python train.py --arch="mobilenet_v2" --model="self-supervised audio encoder (BEST-RQ)" --dataset="short pieces for a synthesised band: melody, chords, bass and drums" --train_examples=26041 --n_mels=80 --hop_length=160 --input="log_mel" --win_length=512 --codebook_size=1024 --mask_prob=0.08 --norm="batchnorm" --hidden_act="silu" --depths=[3, 6, 6] --kernel_size=3 --stem="single" --expansion=3 --widths=[192, 240, 296] --init="xavier_uniform" --residual_init="none" --optimizer="muon" --muon_scale="match_rms_adamw" --learning_rate=0.0015 --momentum=0.95 --nesterov=true --orthogonalizer="polar_express" --adamw_lr_other_params=0.0016 --max_grad_norm=5.0 --max_steps=6400 --batch_size=128 --epochs=31.5 --lr_schedule="poly" --final_lr_fraction=0.1 --warmup_steps=120 --weight_decay=0.2 --adamw_weight_decay_other_params=0
Rows from block 10 of a small self-supervised audio encoder (BEST-RQ), named by matrix and row number. Rows with one number belong to one channel. Each number is 500 + 40 x the weight over its row's rms, rounded and kept within 0 to 999. All counts start at 0. Numbers have three digits each. After the name is the row's rms in percent of the matrix's.
After each channel's rows are labels from the 100 clips, of 14976, where the channel reaches its highest value: "top examples" is what is common among them. Only what is clearly more common there than usual is listed. The data: short pieces for a synthesised band: melody, chords, bass and drums. In brackets: how many of the 100.
# convs0: expand pointwise conv (model.blocks.10.convs.0.weight, 888x296x1), inputs 0-73
# convs1: depthwise width-3 conv (model.blocks.10.convs.1.weight, 888x1x3, trained with AdamW), a 3 kernel
# convs2: project pointwise conv (model.blocks.10.convs.2.weight, 296x888x1, transposed), outputs 0-73

convs0.733 083:384559482459525473531496496585532462465474561502497486505379462592580430550568557488425474482395569493512465485508499466435525474539524569544474483461447512421466516501448543547495472479487465534585485546498477435512560480
convs1.733 083:468520442
convs2.733 087:506440508481489522497563492512473468409488574533484407507506527505413499496482463513566496450535548459470514575493492482529532533480496505532492495485503481529473571511549502480518529520462516513438478475562490600436493479
top examples: tempo: 140 to 150 bpm (28)

convs0.419 119:516513483548466528484472506502487436542553559506476521492446505469480530413448505532420501460448550496451510567460555535502499556482477468503503539502511478438492517543542386511569461579523509539549458546563513458445467497
convs1.419 076:449509546
convs2.419 112:546525454481541432521555438505507485447475559518553476456564535521469551485505506541547432525440396565415480544547535511484478527501511509414559498513485566526528511504451545490449424462483498495536466562453555516497517469
top examples: kick (98); drums (98); snare (62)

convs0.329 133:406514480489512494503440489508490424589486473491475485459525604510508482456452490351494476508506483445521569532552496419481531494528521581461497544423433509469439468550458467468437545471560510541452448556543482483490517561
convs1.329 097:465508560
convs2.329 132:491411448535492495506473468479535520546408472478461490434454531547564525594428438511558502509478517530500496465477518515462466413451516558566481479527547495571561517547511478526466532464519571518527540494470486503517482473
top examples: tempo: 70 to 80 bpm (37); harpsichord-like (26)

convs0.649 123:512503493570529553455515519457528442502482461468482453501577467529541485585497541521516425527404415504536516545481503547478506528467460461516548490445537570459518535518550415528571483505507531498560521465541528513450500479
convs1.649 078:466527554
convs2.649 114:484475434487515509526466542493494464461464484543495535502485491463450532517495550578545581493475426471460540490519544486522569497493539497467460504505501593470464527500438539418465481411523413551479436525481565488572463493
top examples: kick (100); drums (100); clap (50); shaker (43)

convs0.130 102:468528501519531458523455508497469445517434512474498580506506494506477635496454458453475474539511476476469546568476503510464532458451456485504573534480419513522451506502518449461548567459492458501594587566469477518459430516
convs1.130 146:569507494
convs2.130 098:476549520571534454438488514517542500552451504493450465456504479459545420415450544500526518522515535500389440497460528476487493519423543443525511496475573557590511465527478534510494470462470561528585480538566559516515490461
top examples: open hi-hat (53); marimba-like (26)

convs0.754 089:521574493482527466535520476497545438546481433563496509452528553467518469521495478551470490547548431515517431478485541474438483493516477510533435518491465487442424437560533433466466507458529498412474483457515485475494439556
convs1.754 088:437518477
convs2.754 093:517533443502465548456463535477484521485477579434472506526506512466476507469468501500519489433445522447515529469450476482535561510566490446553514480577506515501522479493522470508492492454497497528542461478498517519571527472
top examples: tempo: 150 to 160 bpm (33)

convs0.380 100:518409463478574536433509506449522528545485568438451456505495502568551492458498525497535507460527466525463471545536529480497416537500582581480439491504514510501531480459520545518429527500446588464538469516490399455481454503
convs1.380 083:568489499
convs2.380 100:423451440479576522520458436501505477557540443509427522509539527520473482487456490502579501540564501491539533512519545423463494488572456481465490470533493457556492449513557497424479562444494621435506482484483455464460493567
top examples: text has "noise" (31); tempo: 160 to 170 bpm (27)

convs0.72 109:456476417499494508515438475522500473546525508583357494510414513455564523501511474412518481498517506539518483556539468520551534509518447513506461517529551510516508494529470429567513467487454519485486467532493499506469481495
convs1.72 082:462533548
convs2.72 107:513562506414447536471493521470428500518537467491484461456475463481454443491513474499469496495456583554483485509538554495528465475413476497414492484531424557472544438534481487417515504518511518537550531489484519408602471467
top examples: clipping (77); text has "clipped" (77); bowed string-like (38)

convs0.213 111:517503488510468528472544495552495561549523517477504453495541551505527554540527493465558528532435515568478518491426467505492505500458560489472538503516490490450541423493484498450500463563459598446424552521478535483558473442
convs1.213 095:556538486
convs2.213 118:509501550441464500526478521496446380582484518565482565499565492505463527486451538490506500525451515551455537559453508596513474476514443522428424490482476531482548561493468561508471484512526562508571496507492449499477504556
top examples: bowed string-like (43); clap (40)

convs0.463 110:458466501367479465435540492549482502430480517541522584484530537479515541497581505475519434427475506491482474512451462453435485461569496488498487528512518522505478484449504487527517440473516553529480427457485507552535547536
convs1.463 142:511492568
convs2.463 113:486456527384496483526495477490433478500548426519472492553524501514475523466511477470522456494539532493404489517526532469464460508501448506474445531469431486530495480505438486492374489509565550522554495498467478487484537452
top examples: tempo: 70 to 80 bpm (54); tempo: 80 to 90 bpm (34)

convs0.619 092:430433440513493522571464489439479466547401455443524514474502477537480551449573487505524542534521500490516467534545548452434562485491487477564523510473500540506518398589461466500525573532516498573453521488513551525523472502
convs1.619 161:434518510
convs2.619 093:444517487504568509496500545559467538491582464514516510461503452586484476512465581510446552557444460510528427436508530497545496536561551565475437502446552515493560448472539515494478513519485571493468489498458495507457518518
top examples: tempo: 90 to 100 bpm (32); tempo: 100 to 110 bpm (26)

convs0.390 092:444520583435529533483521506448506567483558487467532515412498543465574546444481500506461483551507489548519593547489465517464493494528598444465541532487522478509546521413471481543529494510526543524493499438428420596460543584
convs1.390 083:519437522
convs2.390 088:448486529417531556482508546527499513546541478470503583423420519426486512518496507586487444434513442537539569488532489524417499539440542523468492556517508520550543470469465482518556488522493510481445510467487499481505506506
top examples: closed hi-hat (49); rimshot (35)

convs0.604 097:608504501515539576521544536512526512499501503440433520481462523517471502503485556479538480537466519485554501410516483545481483507420473471498535509549500540536475509427520549559414461470448450494498526427450477499395504446
convs1.604 082:543473547
convs2.604 103:536531487561488511552536501470467502526499531459493468537490486546402484503478513484479442494535534466494450545453448494547406420503548490442499498494411474445467496472519541544427547433486505436469447472452523410475495495
top examples: bowed string-like (59)

convs0.735 085:484544460451501495421467500589404580473464509394518514449533536450493511517532493542477458506519476444484467484504501497480554484439453489556574588523522465490504547489421482594497450563472512494407525445503574488464416461
convs1.735 174:503504431
convs2.735 088:482445478459517486469526449513429506557495505441514521499597481527506446508499554543523488495463507499545527531416454557537445494493464542492438542451565533497495548482475458500475461472509446496510532478436526513481460558
top examples: tempo: 90 to 100 bpm (26)

convs0.330 091:529503544525491494483478566520515471516502535581517529453442550508536511575557501563467569529419530525475427478501464451540517470524515515545475478442406522461421466521443473546472547476508495430476468487586472488529497496
convs1.330 079:461519446
convs2.330 087:501517562451547472531510526534456552537476458421464514485493416476487435483456483458442481494514554557531510511526551590550472491553509512500475556543512516475571526483518488549434461564543529503483554461480478537476507473
top examples: tempo: 140 to 150 bpm (30)

convs0.134 087:563439429533472459416490536490440537443575583494502534477545547525433496490483487488545468598436448480492440454509514549419450449454499490490481530449468517497464484566503471516509565516454475425458537566461532441426579401
convs1.134 162:435513480
convs2.134 089:556504483456505520529416532533505500539479552465442422552545527534529526524481534542519426526518474512534450546478469440461465448446456491450514547472408446436542479552461502431490518523476452589448495545445495491471545445
top examples: tempo: 140 to 150 bpm (33)

convs0.535 122:499495527530531552543485572430476506447499485514417482533555540461527574432520448520467519528515521462497529541447469571534478481538432525500470527519526524474566516499481484440490448515479525522442514479434448457477473418
convs1.535 086:496473563
convs2.535 126:511456517542538556589466510483568501464486531505502521551569538464507475504463569537463537476547512492482585539463531565552363550483482509534486426557443467417519475570504505481476441494469523571508532545451487506558466461
top examples: harpsichord-like (29); tempo: 90 to 100 bpm (28)

convs0.79 110:471455440470460517465519472472517549431512558520495562454596472540510496501480486494452448476510542511542442528505412477496513388540515511465470559555479519467514454496543477512518475496507510521508489463527515540504394521
convs1.79 075:534533450
convs2.79 100:534467580521503425537462528513431453543509443573527517461515553406443470487434525482571461511485486509467459532526440509517526531487435447511531489447511474472446496536543529510537525472556504470532525510478472448492420478
top examples: open hi-hat (42); clipping (38); text has "clipped" (38); tempo: 150 to 160 bpm (29)

convs0.128 116:548458483534484515447458478514499511491535541544480454479450504458509546491555466446460528569485440513456528542521482470538526486547488547523475451451485581477471449460524502529471472457495485517532488509465524490473574576
convs1.128 082:491475564
convs2.128 106:595432485489526519497465406499428503484481542486555477520444453437486454458563503467434553503466487467476520453515466545470425495469513446555453591446509526453455454527444528445483481512464502460514465501474498479533497474
top examples: tempo: 120 to 130 bpm (26)

convs0.626 133:543596422517526511525595471487462489437450477540437442432520499564541543442485535527456546519523514533479495536441470505479509565464448497521546531509502498530562489484474455583414467518487460524457501541513463473551487526
convs1.626 117:509508568
convs2.626 130:510492507510480570475564448455507490510550527479470509540451545555493580596548594485513504560433492483506499494487465564509490464518456595471481466494440455528529496444475547490478525514540506483460527442576537554534415495
top examples: bass line (100); bowed string-like (41)

convs0.438 085:469510532513495589509510517538467561487426511513474483484517424514578514506532567575514482413487470548454548500488512506474477540460559503557491523497460490501482527531503478508470475580516494487439517494536475516488417466
convs1.438 079:458527451
convs2.438 084:494490450443470463438439465566591562572537495459540513499491542562437496449440461499460544522549507542482524456501463605494542495485519477487541497552509475541511487478491493548525504509451446473512409467503490526512559477
top examples: tempo: 90 to 100 bpm (28)

convs0.627 141:459515550579448513521475527491521549482445493460470530483512439451467560539413579486583528499512468552478468563452431490535453540526492523531500514533522471475441428494531489509556487549437466507469540509548484518475456442
convs1.627 079:561467503
convs2.627 162:435416528517510513509475499561518504503445519496490483484502477486398607471460480535550511519519558555479517549404490481502477477520443526522529524573463494456524486575537481487441544561443458563534588499548538474516523480
top examples: closed hi-hat (53); tempo: 80 to 90 bpm (39); tempo: 70 to 80 bpm (35)

convs0.305 114:527535448431522586462486502499556469440514481516528468562465550539423567518442469481529531559502443487524580492429482484392503510556531452508445539419498471577464504482418503551527583420479480456506554489483468477503489464
convs1.305 087:560465504
convs2.305 121:502536501459455498543495551526505480510466389507505516489491577541443531551477483481463510527510550470502527524464493548426465471527594456547495380453531484524509403504483532553526605478481481451492534575546530627542474457
top examples: bass guitar-like (53)

convs0.450 120:509582457546419496531463547460446547517543476539493492477521534478520473475521455482464535495517551503449512470490540503484446554541538472505513526477502515445540449495492451544519512467556528498524512450562506509408515483
convs1.450 091:510466560
convs2.450 113:484381437375511518480450499507480478523462523510542489515418532511523470468545547517502536500448545464536416526486536520457532496528492467499496546499508516471523554461524501517505498549479484489570543495557514448520490486
top examples: clap (35)

convs0.332 095:480463488568515490570477524497503532514540501474507514493533450497489509562437473523419523466462404509468551524502483529449472475447525561490458483501500543471539507462400453525526437587471578462537479459538458460511514494
convs1.332 086:447529466
convs2.332 096:525603500425467486467496495552561517444510526500509425520488553487499475428503472505514485506485543498521511555559476467537471540494508448506508485470511472499395464506492539535504485511515509546523490444439510494499470445
top examples: tempo: 120 to 130 bpm (32); tempo: 110 to 120 bpm (26)

convs0.527 115:497587508562492532443510495556500507491486562385532435500561531518439625477468499469451457517593499426520572528525589464496468507520530526435498488528508500509533462539439492563456535502468420477441541540560537513562557433
convs1.527 078:565492479
convs2.527 114:482511466498549526471479443541528532504512569488487500423529510482463490504512531553557474496489475464495538408476519433489474414455479386487472557562533516546452629471509535506512531513528516496560517499529574621566539481
top examples: tempo: 70 to 80 bpm (46)

convs0.511 103:539528458521423536463554511470496483509488542567475431527467545464488467522507468514506589439450483455534515600522515451518454538541499447463479554543541529485498504528504533520453442474492518485536529483467491474464454589
convs1.511 083:533484441
convs2.511 098:499492502488469524460492518520499548453517559563529465517543512546458431550461477481446494476500500512502442553500455435457488459488455537559507461486489467587594458512595509511496491480509577470471460469532438488462485520
top examples: kick (98); drums (98); closed hi-hat (64); tempo: 100 to 110 bpm (33)

convs0.625 091:509490513531495497477468517530470476505423487553494480487466504508439526596461483532535543497539441548455509415532506500577512532437502453517442452505528498515496510491430391459471553502454518480448540526536429470503480558
convs1.625 077:450523458
convs2.625 093:489444472437507530510524508509511489476511517462520517429533401553442542531545474461512511509464531471502544488511493551439522531415543474488486473513460514510457510471508489518480464516480507541464488496506545578483464513
top examples: tempo: 160 to 170 bpm (50)

convs0.100 081:532506545495470558461538539518571525459529472512444453491515509495502512537534529524489530488498427413438412492563529458477507482443560416500462531573418497434464546472489526455533504502469470515452518412422558464504466470
convs1.100 093:437509473
convs2.100 081:514392479553503535549469448460514536533485444497572551532522499563538516511509473520490510457501516532571598450551522497496553552537533457511489535476598491562496411548490487480402465491466503467472491467454513489476525540
top examples: tempo: 90 to 100 bpm (52); harpsichord-like (27)

convs0.22 120:507504500538363461466480507477449489473416415485566462510537485529505526472528525542477510484503471517455513541525570576531536569513517510493465463460523514520468510529465552469485480542475485529527471471547528474431507468
convs1.22 076:486475563
convs2.22 120:515483477507497538460433499520483462504474485506466517535508422552415568508502487566435542490487456497524452490572521543481543492616472431422508511466517508521410456495531453511454541487486536483427502542549477465499517468
top examples: tempo: 90 to 100 bpm (41)

convs0.692 097:487531479514521529451544493565522504532493448504474417489468553504532404532448538508487494565442559459485501497480494507449546518469465511439517529492482477427377526545511467517476490485441483618495530476552494502531541484
convs1.692 081:438492529
convs2.692 097:505481514483493579430552482492425555479511482553514533471558484548512466495442531446507488507492481514456487539550492521480450502483564495498539450480518486493466481453537484485485519510544546546510512576530464529456462560
top examples: bass guitar-like (43)

convs0.454 080:456491516514506484570497503542547532519593500471568485538486514517445373561483464472518467499555486444506480415457528500543540452520454506469457471517501494546481533519495506460554510478511487432461488498553520560490484450
convs1.454 107:439468490
convs2.454 089:481522517495534480512511558557498477472478492466453506529510579555505431522569447527529506478480529520536469446498507389504461479449534486485476473488555478482425531501498503490588481490528583498490485551497476484561452492
top examples: text has "noise" (28)

convs0.544 123:541490502468517465514437465549482509486534480489512552445486498496539505517520520495493515455434444500457454482507498528419561535547514488515491492548477515521513519531541554535449520529550542419437475489478526537478549553
convs1.544 072:456491553
convs2.544 124:518491519469495498460485457536456530529540448445519545468458513577447533484506540461479533458573460455459459484445443469482437525466533517506509467500477502569509468481523502404561549533535561490498555484487452589540545506
top examples: tempo: 70 to 80 bpm (38); tempo: 80 to 90 bpm (27)

convs0.62 087:478468530518468478513522447535467509486546487542546479517506523528547424458528408550458572574485519506552508492473502448459562501495501504545488479550512482406550516449399474515494475487578503507535582545476451596475501538
convs1.62 077:445490459
convs2.62 088:552526489517498477510500554501454519479488403548558470549520565518476479476503526467468528497499515436544605510456428525442532543486468527507462511512578518448432571538509449515449523548432513472542488466454521533535501431
top examples: open hi-hat (40)

convs0.24 082:588484404557477516509454464534562509515458511537531540472535522481436534478446522522420486430515445449476409496536545486559541506584426444501502613476485516497571430511502495487531499486471542512502540575577500533523446547
convs1.24 085:454528457
convs2.24 088:532492506592515481529494480598496508551488392521448534501490523543513575516485554490563508478561560471582478463497521460499534469406470546487424510559486516485476544516546504500455476506588449469539492458466476528510535462
top examples: bass guitar-like (45); tempo: 160 to 170 bpm (30)

convs0.56 101:523462499481527501496478509457427504521580532532486483534471511435476510485491534497569462519489529493497478552507515439531549476531524516439508550491518495516522434484534501491473552505460458496534448544485527534489537554
convs1.56 122:510523435
convs2.56 093:503476533491420479609517510507489591505529491546555470633464529500494434539462581455420523443531531434552496458486470477471513470494481445455473376518521557522427517432505456448483500560523492532464582553472504527449521486
top examples: tempo: 90 to 100 bpm (35); tempo: 80 to 90 bpm (33)

convs0.665 083:519584492574535500449502518524492497486472464465547513489506456477601537532534520541497545456543521488573459447510446438524474442511530499490529497496486485492439538514388524543434444468466534488544499386538588428563511489
convs1.665 075:446510458
convs2.665 079:420519505500525506513449536458518445449491592537483426555477579536463500500501481452530480525538552438483493456512503555517510525470487490454487525457534506562438463452519455455523498528506531560431430563508582470547461501
top examples: closed hi-hat (49); tempo: 160 to 170 bpm (43); tempo: 150 to 160 bpm (30)

convs0.668 106:479463548517464403529501548470531465490508513533490472531514506500513539533491391530532532493550528500470559498432465539511566537468502488490484425527513482503501501550475562494438490390464465538486495464521508478485505465
convs1.668 068:461484555
convs2.668 109:478559556484539476477536475466535491517529472514493574552504470528492447543497458560439590439517497510499537513473472453470441481537473567465481477447550485563418531477448505426522522485476497548536505533499512524480479450
top examples: bass guitar-like (48); clipping (26); text has "clipped" (26)

convs0.30 132:543533485515472474479489499543539502501497482526532426445391538508457393541520500536539562530578497568524561581434500487455494514479480463552487455514532503581494480504492507515509479486556453562472501566488485499439458524
convs1.30 076:489485567
convs2.30 117:546508470455525531431598425462539536564410468512560443517409433529491507483580494479483446510510526517511526483494472498560484530508482508504479527503530544462492509423489511486489487530488492546536522493523537457441459547
top examples: tempo: 120 to 130 bpm (25)

convs0.125 085:496501509490514484488470536528487494461472488452505527545513474537519524462506471556468544522497564510457509480493512544515496557423533556530496457457472512479437521557439447521551493511500467539442549492487466528434454563
convs1.125 084:475437514
convs2.125 090:459528521437544496496447486456466532486483548470470506517549519512573582545481527552489480441518593491457552497481525521450507490515556475530507481455428551453529480533453480493541522526515506573487489490479500486434467518
top examples: tempo: 150 to 160 bpm (31)

convs0.164 081:433504525513540549509417519407472563455539543472538493536525458504518471556448468558511514491473465540555481519512525495473493459532434464451452493548486593528496555543457458559483567536428479516490509513407507458489425506
convs1.164 083:517437523
convs2.164 089:406488494504512510480462502497480537461539492489543477560502554459545487527478480564467496420468478409551514505505535474477518448480477476494455498495483566473515539472544392524512557452401528482481529501450461495513463506
top examples: closed hi-hat (51)

convs0.546 102:467436551484464529523515553513491504514535515502514497504503536491499484522520509495478496489520468556549515535476498465492530441428472491535541526495436430475483500438536473548529534476523455480477512420538488534488480553
convs1.546 077:532525556
convs2.546 106:489476500464453502467459412501490519459555489534522535536512411508519487433457606494492531451459629495541434487434500526506540474494498467538496523447476503490504443482495460501439487465500515547475453491513516466476503551
top examples: square lead (27)

convs0.246 115:516509436563536502517555548523523463545503454490471467504485476448487406442450454457480518448489537441441560545518518529567473496495498505551479439446532479451457486470514478452553550434472488508523481524540420516542464497
convs1.246 076:528468555
convs2.246 110:546578493563526457456450541552446468471472547509507472467503534497482551410414505482468462467488560465589492464539486524556508449494551442498504483458458472502490593448538488507540516501515517499471451475459522517510412529
top examples: open hi-hat (45); bowed string-like (41); tempo: 160 to 170 bpm (34); tempo: 150 to 160 bpm (31)

convs0.15 091:475478503509478486461564470500524471486482488527495525537552466455544536445455544538576460492458574517525524515382488478539538490447515491515489480434390536507462447478450420475490479526465519459519519538556489524509543499
convs1.15 136:431499491
convs2.15 090:475532502555461523512440524491490552538470445542436474508538465561612488441515531488494544457484481567545441530464530513526514491513456488516563484506570514498530402479510474544486469512461508442515423510518500503513439500
top examples: text has "noise" (29)

convs0.587 088:443432512544481593480453446466469529498439485561490475465544491584513509586458558430542507482491541492459490603555529504491477496527475551421512544443508413515472487446539462449514535523517495539527457468557493496504479542
convs1.587 076:469518559
convs2.587 088:581561542497507495507505478479536601492426460394560550499501494522477535481533483504469420458446460484535537453536464536484464473515519624522539489473528446544525475528468519497513494498442513462565559527517471539525489461
top examples: open hi-hat (42)

convs0.201 113:477511479529467451535483478554485468477519506551494532482503438510504469494495525518460486546462453474573482480505450536569494549541597506468436462427501552475486482492479444499474568524436541562476468435513526543521542461
convs1.201 089:564474496
convs2.201 112:462553444509498529533445419513488520508530506511499526505417476483493447494499476436513433483462507548511494554543436519542493464525521487601524506489531515477480517399523534401478510483484462522456413518558483531538474472
top examples: clipping (52); text has "clipped" (52); tempo: 150 to 160 bpm (30)

convs0.370 085:456463520466561482499520482539507504498537486542519532508494534497507493488506402511429550495477457542501518542529553531494538525513484534519551489424449518444548453450537513524528472443509541488499506610549463550502507510
convs1.370 103:436522485
convs2.370 085:485527440580511458495484503531479521474509502418423479575517548550501536450527447513493424548489524477497510485504470472498461516464563511510444421489481448521498573543501517544513482457466528479500509488528513452490495487
top examples: closed hi-hat (55)

convs0.14 121:521522516543480506484508523480475456495520515547432476414517480542480524520503474524534533434513581506442549514486480509491561559544514520595502510415558490500509505497459507496390416548544566482552542503585428471461522533
convs1.14 086:497471563
convs2.14 117:532581473578505451443472520483523453496581545505517506445548544539474598450495466541537504491544415538525536433536467515489451503527453477498502548473482497506562542534529519472481477501493573511551509464455545449450514579
top examples: crash cymbal (38)

convs0.271 092:493558509418467454579541489498494492456539462538496498513539441443491552484504468518535477507538484518534521485508498466455552529421496533560427513512617431581462525548474540562504541461471461460512505492477507568517531462
convs1.271 088:458506445
convs2.271 086:514537513488473544569497485524590505576508447483440436457536509549479519441557568541599472540525501527432459508465483462512473434480405444421459507520514488445473520529495484421477473485476459475514539463450502470547519482
top examples: clipping (39); text has "clipped" (39)

convs0.295 081:479494529480500577566542524450436545549473483569506473468496499501531497503475480614498437506496553492509545557529425521485537421496540473483519525454518491541548449544467548510493537507429463452557472480518531489592532444
convs1.295 126:498511432
convs2.295 079:474441494518505507523501512430458529473481510432466478497503475463443500509525522551560548495543470458504494502530446464509516403449424526459492552460516508470481586517472525473480538467575551560532536461427460463482501478
top examples: tempo: 160 to 170 bpm (30)

convs0.88 106:517469457403514509461506492460504411531491420493474495484537550523515517495455515504512483512555573545509471493541572557537511463506486512543524478498478604493595504528515477427453406539547509534576436426514470552421513447
convs1.88 076:526521439
convs2.88 105:494545491496589542472455479500523436463555501529497452478488484571511479428504467536454555540545475492501550514555503518505497459471501514468530489466474426510426545436488517549484524503445547461433501510535469458540520515
top examples: clipping (64); text has "clipped" (64); bowed string-like (40)

convs0.761 092:541549512583534507582473470485477418460484504593505520573547529488566517481512528518458429569471483494461514490512460501555563493415523556521493423531500550431479527525523591466511448528537533542488504467548468477436444533
convs1.761 071:461535454
convs2.761 082:568479466423446508450466493509546576485494512470466465483463460510477457490516497524563538471484417504435491502442466465433506481414497465419431474516492509544516503550496420525414559480465497464513538486570477571475561485
top examples: tempo: 150 to 160 bpm (34); marimba-like (33); tempo: 160 to 170 bpm (29)

convs0.192 139:473518452577468515435490506472496475494475496453518562509487491503490470542504571471458413545530526517495541502539463502496469590513508447567472446561493395506533475449591531492550536515538554464419486487563476549544485509
convs1.192 086:568485502
convs2.192 142:507548449547491468492482460462402535498487505518509480556577461576556480555512513476507495527517475467570536515532484444499519528505512434442452529487498457545547561590487562569594466498481575463507509495453499561461533554
top examples: tempo: 70 to 80 bpm (42)

convs0.36 087:496552451505536477514532485525537496490573518546465467470557392493551539531481501520462487522478491442501502485489485481479577452506499504457495511480515511450513480512488463487501544454479515545529535463470474453452531551
convs1.36 094:440506466
convs2.36 089:528531500497515457493462530550444559502486553502462464531510492539520499521496468500512432463499435534486457492525561516475474481478564452545504538490494575501485515459533459525551426520538466496530488470495495500464422462
top examples: closed hi-hat (49); tempo: 100 to 110 bpm (34); clipping (25); text has "clipped" (25)

convs0.720 117:518469490541504531477486475470498533468498512502473509444476524479513495543476495552571549516424476601436532527494584479516494493485487401553520433478565475582497504488509464462613439501513511502543416446456565483499466488
convs1.720 076:461550472
convs2.720 116:536481490489534505430531557444523510520513556500511523529494474435548444484539531544451498581499524429513500482488558484445543471481547457499442568544500555468491505468500552509471555519504525443428563494488512469512516461
top examples: bass guitar-like (51)

convs0.409 106:454565521474508554563459535511465506517545607523442517521539507567552508483460592500468522478527492491479502471503492521540498575508457469451445437516528575525529433531438569506574554509481532501489468508525480550481550527
convs1.409 079:521447540
convs2.409 110:504524561466505556484516476611441450481484538493402573521499538568539458464499551449500478450513490458496507490521559488537519570534525424486519489484506493502507501514494568490570524548523531480516485505439510495518566483
top examples: clap (45); tempo: 140 to 150 bpm (30)

convs0.688 110:500484519534442441524455469546596493488483490429532552549458492535509556481506497435494483529577463431501474465481488443502522457453541490541562477515448493523466422506494480422446455564459534501435429511477527528501523482
convs1.688 080:507536441
convs2.688 118:469523444488533497528547460436485477515463527468507438450499498476568521476482569540557472516531466517534515556453466525559472497474420497422470562449466480568458530533447519592548527453496526508548527486496526473453483550
top examples: tempo: 70 to 80 bpm (41)

convs0.229 125:475418505464515549543445512491521491408512497507493427473438474526511487466499536597583468373469535452527541464484516525462484533479505428498513497461434490524544548523541459532470487498579456517415550474516448585482552482
convs1.229 153:501500569
convs2.229 128:510468493452530358395530476485512475581473510494471486418430550417500564502478578488479497547458510453427416491448467474477507441568513488504495528558539497425481486474566535416483433466530527474453486400507476458485564464
top examples: tempo: 70 to 80 bpm (39); tempo: 80 to 90 bpm (25)

convs0.718 095:516555530539558498448490449446517484519490494457519480541543442524463453474532518491512485494504472483501433477493592559502517465518454500502468556444491454491423522449472381506546490460481492582481507496540445530553489488
convs1.718 100:440532487
convs2.718 096:494537531471486506529435561479532459506564496488439497548474543470546509535448445516452525472517474474461488551525481497539512530504534490490492487566549458497508540544515566546474458554549508430527543531532590473509546544
top examples: tempo: 90 to 100 bpm (33); tempo: 100 to 110 bpm (30)

convs0.33 118:556479413488561463487513499452479468474519554582457503537492521500521579442472516550423521524457455477539452531438437552464515517540522574526575421550517491461532495509504522597514437492528438525479512555514455503475464528
convs1.33 073:508464559
convs2.33 118:547562468487568457506456458436472491509540509505464473475477471512461536495459459570439458497545513526532504521397453532520497481551406581502536456464466482528462469510550500605483437407527531535474505484475444538521504477
top examples: harpsichord-like (36); tempo: 100 to 110 bpm (27)

convs0.714 116:531484490521444530501449483474513456537525480532473556496517495479445544502450535524537516490486460580406488408427516478462459477499513585469510500465556508456425459479541504448459496531486497476548477474449494538531508477
convs1.714 081:437519521
convs2.714 119:499491534496513476400520442439514520480421567512558519483490415541572445470504527578452486453453459522534528470498471485537486559483546476517480511535501478548504496459504496549552524496500476552510553418516551500589479495
top examples: clap (47); tempo: 70 to 80 bpm (26)

convs0.595 097:490556529461480509513480509499523547510449482485479508456503482525483469463480497517576528612528467484517431469542463486540476485567492557525423456547533489495526465526442461471499549550476443411513405466480539483436545476
convs1.595 102:482495567
convs2.595 097:435570563451452557497532589424471530543508471539451520398478480513445463540539466520534444497457440459493492550479514460503439533502497434521472530503471530521490478534526527496554503469397551594452456526496436525443521523
top examples: clipping (82); text has "clipped" (82)

convs0.349 101:561486502465481510580593528474437559511476510497544462420546519413499522500511462499577583427545527494467459481479458467478473573554434498452484437440540532509503404549548529490523556601535467470467521496509519444460408475
convs1.349 103:436525504
convs2.349 099:595485490513547466506484527573527483502505511528598520562463510566542473492490568505479484510559414473453574519509469494496516430515485496500490530556496514475521614440476546479432465467501567511547511472493530535551577448
top examples: crash cymbal (32)

convs0.284 086:467541465586535484496534574457431543471476416478466488446483513501471485491488511514446490519553544527452447439473425467562509476475510466518559503461621485517473493482506521486500510476533540475516476488502523474445500551
convs1.284 167:431504498
convs2.284 088:517400573463466537573521498510494527533559418528540487474536439499503550494538475502604484455590481508523462491531478422492588493513474444446486581497490517491437486516448521456510493473491493488531542499537549541503514504
top examples: tempo: 140 to 150 bpm (31); tempo: 150 to 160 bpm (30)